config.toml
model = "audio embedding model"
dataset = "single English nouns, adjectives and verbs, spoken by a formant synthesiser in many voices"
train_examples = 78125
noise_aug = 0.002
time_shift_ms = 100
input = "waveform_16khz"
targets = ["intonation"]
num_classes = 4
embedding_dim = 192
arch = "conformer"
norm = "layernorm"
hidden_act = "relu"
mlp_ratio = 2
head_dim = 32
fused_qkv = true
qk_norm = true
layer_scale_init = 0.01
inner_norm = false
drop_path = 0.15
wave_strides = [5, 4, 4, 2]
subsampling = 1
layers = 12
width = 160
positions = "learned"
kernel_size = 9
am_softmax_margin = 0.1
am_softmax_scale = 30
init = "kaiming_normal"
residual_init = "zero_last"
optimizer = "soap"
beta2 = 0.95
learning_rate = 0.0031
beta1 = 0.95
shampoo_beta = 0.95
eps = 1e-08
precondition_frequency = 20
max_precond_dim = 512
one_sided = true
adamw_lr_other_params = 0.00095
max_steps = 6100
batch_size = 64
epochs = 5.0
lr_schedule = "linear"
final_lr_fraction = 0
warmup_steps = 180
weight_decay = 0.2
adamw_weight_decay_other_params = 0.05
Rows from block 9, named by matrix and row number. Each number is 128 + 32 x the weight over the matrix's rms, rounded and kept within 0 to 255. All counts start at 0. Numbers have three digits each.
# pw1: conv module expand (GLU, value and gate stacked) (model.blocks.9.conv.pw1.weight, 320x160), inputs 0-159
pw1.226:136132171137129125140159113154116203097143144096137156139047094119201106160095088146101127109125098153152080123138084103134111123167174166167116127099185078182101104164206105163163081098086105077129115184103116105140141110145100087121148152154141161139124141166079118136113099098076126120190121177086127168127151120168055142195174127105125123132159104105078160137088121119121123162125155099095089121088122162117169175133185133164076128133137055167168122136125135172142118120162119
pw1.227:149103154173189212156143135108068136173180168053072171109104078074214083158156138185109128163127094126133063111173189140040114097083133156170155103150100149134146139101123111103132179175145137174154110129110130083093136060113096137078120136180117161111123150148147111183121107140137145158111094104104093130142080139145126126142188178087061173120111159152155119131109059165084100088117107120103121105104151077116094152075124120146131105104108169165121102154095190114120114087120104
pw1.228:157104145113107082110118178147185128144128147074053150176136189181089125161124115065116084174068088140149167098124101100066143092119043102130120123159204122143105102030149131150120180114115097174076169096126114114094126223189102124180149168158113132103128126127124109180186136114131133108117169120084105070153184092062144179097079116064091119148135108140115143177126113085078124157127103116112190163117168112125137094122132143119158143103154090129111082121150173078137160137116152
pw1.229:116107055141085070102102123201093090155141112167129062212194107078093135210151139118087078127078105096118153124071080141133135173125124065092123184115129185168123117114099161160109070113082109150130127153117084165131176146105120151062105142126098120104108137182200141087129129081111129144161191178134190096099134093067112118139117139118074093148131063067109133078152082164107073128120144173120137086109150071141103194136079160164110113109145089149100164152109143040089164160149097
pw1.230:181125110177167128135054164189167179073144082142066070139142135108121114097125124167080135144082092147118126125152155080093144096216115105179140128142110114142148161101134126133118162118124114173171117223062101090127162133079112185118055171148141099121171144125153155136090174160157119184168106096105115031112166145165182154118088108052146160079125128125139137154107083152164173120149108128166148231152131124133118174133166184207122136125109137100136150128154184145144119111100140
pw1.231:102069122102105145158162116142093101108129150087183145100139163117126150184091143120125118135144133169063180172060149155183108135129177111101139168112098147146142167125123075145096120114086140170165172117075071128118135097094113080151129115084150097107119158127091185127062113134149110147194130123084190132114139200121110122100146124110084138159085161148126144200131120130119076124102154148076075128086132147114133152174137140143174113145130131107119134155155101144146128091134143
pw1.232:140146104148149153140118157051124114124164158117088121195130112178147161104101156148125162151119101172161108118111091112115138127168113106114109122200128104159115066101096106152115111130139080146151130102123122101145161182127137117127106149201124121140146129110137123152090143094118140191086089151088143152146110112192127158164139125119097127148160127104146180109096060135151145175150057124128117155124146102123038216180166172158135174080092043160144099117068133099172195199138147
pw1.233:162100139131157124099094157078117128131118073149143129121139182120150127105121128093128180158125107074144083135112189112143150157158211095155162117099101050120105115117128125132115124139125139151173120161122127168168125112086173159108035143066154146161099142143160075158146128126147120109083070148152162084118140136156156126166199178163106131166110091185147207148182154153152100114105110055153126227099122112133104127098108137164105148090077135126148180154110104107119159089129106
pw1.234:134115201170154173167099098060142107122098151116099152054109177210163103094090134127113082116082137063111159109133201095199183167069117190168120120098139110090150125175214115096180151151174191145094086155118056139086149148102169096154136189103152134093106174044126141190178105146176102127112164064094150121133107145158179089086060143093197150077109132189121109139188082132121140084175067145147153147113118142059098067143158109081154103083146160127097087104121161121089135113113152
pw1.235:164123148119190183095116198058141124135117203173105138158174095149197093110101080217112205149104139092096121097199155184056072145164137103193131121129091129172080191139110143196123162132079144069127122103161194139199047099083165092132064089148126142174116112141174113117171154222099129127130070111184180137140091115155094146122170099192099089094170063134154135112123176156174103109166126174157143120158152094116159157195130096186133098073157108183121160172083159104144135170125108
pw1.236:186168126096161156130150141085187092073132129115112225070102083093162057125094126148137041064168107133102147094135080103142159161093112137182185119115171126125146168132098060118112114156144168152135154154105103132088124108095055080187126090083130106092217171047137144134144197114150114076147120134056066092166099185076100093097089179036136105097113158137133114181155134160113150098138139082128166193145177134157099106089072098092167108101133200172117159124100161136098163107151170
pw1.237:127121137183167190130145144105130118158151166188094097125143117166145125158076156129183110164131067131141120107113139044082143087132092126152129110164114153118166110137120073094159129144150153189171115158123044070154178126109128069077123132149111102075133146095161123175143167135120089146146106130096045080114141090120143142126093181070146114114087130121123129146180075169139152116115132139134129128128103095111086151101153180160126147136128107183142136113112157082137155113122112
pw1.238:140092138141078109122114135125085129099121153131118098119122121104113109135183093118155172132141179147139116128152139164121137100141135119109134109121098182109125094148134156136099123123135105137103131076124111138132150127142132149169129090148080130158114137164155114088167133122113199163081110126148117153140064165165173127143111141148119122132118120136114072099088139086140111134129123175134133071136135132132112120122166123125137107155154123106127083087125106173168146125141107
pw1.239:181142115127145118150141146152154204102091108151140085140128167118129103122111133111097109133155097140141162123146123124131121086153161135179107069136124142080138099116114114126125132099092132082160163136170191101124131097106117089091146110120146161142119132125107126089139150141111127128123149167134157154179193173119094119124166132162149078181131159116123183175098144121141145126121141075080110180130162181195119156103122118132073167127032111124167106169159080209186134147125170
pw1.240:165192136084135135165075094079141124137134150093110160121109147179118132086147177133160076121160155116110125126150120133168173116152074123105155098196073170115105127103127120069076133150140143195093117041166140129142128107141104093162133074144135148133168135097105167121150153156192157154055171096079096177197082141116192105121100100133163189161079177169157104163107110139107085164139102153160094167167098171107093055101149116063187151118068155101121075071146114176113130117135190
pw1.241:186126119136148168134197142124094155159101176109121125204117163106229146192129093096105134131163105164153132133143145086049088116161160128179080170118121218126135108106143151148132162176089108058103099098115185126153094113156110088090135165183086201141072136126124097099178158127057119100178216109197127166088101098115100182126179148202100113093182150123090127062113125058120094136136195164147108090067185097167184166119116125122094119155122128193130089191181126055192124163161102
pw1.242:158111101124126100131166117196093112099123167110115112155167165081080158142165129125124127154166163125066143106156112145124120118084129097116163105183156151165102131090102203137146143135094090138112093095178156120157090115087153129173130097171097137114127114165111135098116127156130165092054142114169156155092024151101160090118104099150076080138128103166117139093145145073154139133155138182181115137116114160130164129140121124088163105106108098107084106120094132127141162160126156
pw1.243:185102115129165141159114159085117117128123180086092140116113110147119097164136177134144137103099088116111116135142113127131151133117116130143103070154119131102122122135175058112133124113176171158174119126106087088128164098114105078170133145181135113125143124135182138139155184189152145148086109094061110118152102162199131159167101136092072133152108176126139132215130161175063114111117156134057104105164094106160096115099114141183096170136116175185168110089094150142165101128068147
pw1.244:086085190168126140129129215073157167108098190127087146156136145150130142104118113093172130134066118154098141095160101126164174135141106090171153140143110094134085068076137130107078150042111109135141129103158141154178168153194137122132163098105189148134146161187115127101195151123141130105140093146135119137151143082114130085130109180088140114138105123124099162134084134055163166180160154089143111158194189126100213112140166123127161212147138101141145133120141082121088135099198157
pw1.245:126121128074155120140079140128165147128182106158107146115115187057075112075068167085105065151120112140151083122111186137117110113153133135161099170138139135102154172110150158159164159115190142106208106155125168145156113123065079088153089146081099125182127186149125149170108120115128082123101056165128135079129157155138130102122174148116146153121142134171135152128141103145147092122140120126178144175143154093133064147126172120095122100075081144134101200135076127127124142088086115
pw1.246:138128103151122140168097084120174086116162101158086107095142118149112159072124157106105123148134156164133171115108144072151132070132083108126149113141095112161112106114134089115125149106159133220141144185103118086099161137080135133079131097154192075120131098090147156164102152107196108137116067134064146085133155153165185105155136128091141135140086110087173139107143085095116173169129078117171093156146065148105089135088127145128176190119109120113129131071096151156161200159083197
pw1.247:187128085080117164063094216091081151193187081097054099166139124108122148142147088132123126117134147115182062051166067086090186070176127102135170156185148050170117133078126101156077102085121143188103139135106159068164139179123146178101030133165116082161096128185170013175083157091153209144064032169113094103147145073155175141184189173113038113146073131182103225138171106170100117115151069093212168179204125108153128151154117137172128127111149156141143103116123137098132177106142097
pw1.248:062132109132101146081103099132137129186096120202145130133144121045204154108141130158181129074153138149157109144157098124145121115106161175110121072071092164181110153156102103133123143084135143059193106118112123073088154050129064112105093135110102137122109100123148124097087110093140101079157077168179161073131120169101131101151178173139164146176147124110042161127110084089095087171082173109152125084088073106148104160139150130151126115170118109145083188093220095146136137151099127
pw1.249:186160113178192135156105146084194130125145145134059034126137199057120087156130142119049099129154126120122118139149104044071157087146106151169149085144104118128109154124101114125140123147118148179107141255122116104146175114086126167190111141128182147151081104089185137146142130163159113123132124104084157065136174185100188080105100143113119156089071182225122081136158152183207166105146125172120162197114098158128095128112103132101132132081099170190101131186170129157143133154100138
pw1.250:124091117152122091173166068144183069130201111130098142099090153171146113170139159153067056120117163151172165134115093077170131078072071118114144109133183067088123110169146123094178123138098128155090118153113073073069148182160145062096153144133153105056119126073102201186031143111137075146143150112071172145087205134094093072087087106128160145103094163164156112166121112169164151158144069111080114132164128119080119076125138135078147109084124197128094172147090097155131149078140095
pw1.251:104166194106106116127109040109172126131100055129124139072124132155120125120159141121144112150175181091162151143071195075162161131071134183105152112104109114081099106121142107091217090152167174156082124155094094135146143134163154113126120063101117129100121173088127102165164101153151137084098130088117121125116149144123186093113054186139224111130120159189089168165169116073148149115196119128108117162106081132131095064091144112077170107139107149098051119064124068124104124105144156
pw1.252:154159180153162126129125086171147129174134099106141176136104142073123124149113165125110111157110163062181166101143152136161131141122188189133205108077095102138157162145127133167169151146167200083130118137063092107127069091087172175114091158107093137093169148087103111174139123056169105091144127143120189084111106126126126067125063152091126102124176068101106149090167118171125143110145146069173194176089080099147143108133136069096154117149072118117068149155121176146098157087084131
pw1.253:150131133111121136168140130062108146128103034119104112152121100113110146131129098099128142110174179085095140113180173171106151182139147139150127103171098058128121137149112169142100135117128152121111110086133183134178079147132159177146101105144181149149161109183123139102131148075127157101089102109143167160133074091172163104152117147195142086112099108139110251105116141190194163121212095055159168201189102108101172091117111065085151112094052131104128093160055186138096146093112160
pw1.254:127134129199145108208050188134120143111128087174134040143195121097108159108112173095088116113082105121172095105130117076109175066146153172145116119144185105122144133098066073128124091101154175141202115180096117146170144089099113128112049152131146069144150156156160070108083106134150117113125090183113146051132182137129191114126118138061118123124089156166111177136130161171125117108162147147150171161162108136148089142132138156134123140098076133133172208111110107163137146143082108
pw1.255:155136132118154145114037224128174163177132072161081065184188113120118122066122144047123135087119095150197122096181125115095196074126163086111106141182123128118095123021143048245071132025148147128216120110128093103131144136124080115133058159165114069162130131167157130117107177091136127114102013142134195103151114114183171142176151158078106164180139139159126163125114127105151168163183090093143176154175095064160105186122091145132094159082167085119126147122141156104122204171127161
pw1.256:113122094126137066160133131100158134125134152136136202134180145139107109117059205125107156129154061125133076133171131179119093174116164101143098173109103104168158159103153100197141095104101089027144092140128104152133131124153116154182144137165116110137139143132100190102146165107090099132135116137163186167183167103145052177162143097100136112119220148138134133145159150154181176092108129115069109124135150102158126175135099155171106139090214123156166121115164114113105084182083180
pw1.257:112159130137186160131132136138135123150112159091108133144167100149199087101103159097135125094116069136149117132183169120143120115167168158172025091168116086204094107109127097157084113118090159101182133091081106143140161087154122109109132101160090113095091079156114174137127158153120120126116062149150199138071152192173110093198184093169110163183131098084074149108126129126123157138097075184096146139101106128126190136149161188167084193075121097169143137141151083125123132134130183
pw1.258:082144123123127128126109154122114138116148113143133146127120112137084147124140118096138139154161148113110095123090138140093138130183111097109124089096133038158107134121090109120128140129117120140122141141138136134139131139200139130162116116125140128144142093154141123137121105134130169129102156114150130129139143116104134091154130118167100144166133108167162165159134133116131154154142134141128154167133138178061146141126125100141131111110103125096130129126123080141100139116131151
pw1.259:205129152124082095176146140132094116182090208093135149203109134187144058123089125070179082199125048133102134101105163081100132119153094147126072115179187144119154093116178083134078117096070124109160121146202103139106202148168111078143248174189130145065169150131071105114131191131081109164174111175063118198161206079106064106118110137058086149143158134106107134173083107100080103159086212093047101084107141075168173153041123171170056208189082164133141079156118121102157151092140127
pw1.260:162186071124164166142134140131077131098136185154116105153166117123151092169095162193126141140164059169106089130176073124051135169172106117167122145135157123128158122124123156171135126195091129155142112137151152146124099164091121173135140178158137154120134125128109124089203132080147127193110132157112090108117094105174143099134115112137071132126135108145157140085094096188116142138127168157132119107112153106123143179126135171151084162140116118135170113134172157112151143125139131
pw1.261:149112106184135090123150167104101157062081158049108044155133125156178153161170131115157076146120135157112141130162117098120153076172090129153104087174127180127146066139118140100082194159087127172135193127112096143136167091117034122140149100139122092143124112149138103140095095193138154133163101114088083076143065094162197142184151170112106144169051114150024188099088114167071146175124133142126129115153199149143126177032151203157116185152089137149135100101118137104124138153105131
pw1.262:093123057140109143140151131154086093117171129068156096134163144127167192190131103103100134109107156168117106121152168106083115103098166144089168129079140144123147180141176177104106129126127130133113123175082165064163134067131149157112107148069148132142100085144173134111091074074124124165175116140159174076124162165134142144113138072109126121052139149177141060084145123147141135120148147133148201131163126170087110113158152129128168083128158129113133167176099158152148125166115136
pw1.263:134155068180236042121162172146181136124137182142133106206166149094102039143062220035074026145183028118160201111195096045118154111079137051091110115081115150135184150070090109159136164185059120126151141167149140237112167115173117089182137129132131128155118144155109151129192234114088099119155148170105180092166159131035103119091083228133208131202149130250077129169129212178128162118182138147117109133099111125144094127089125159104067206108199156154118127198204129093100123170109158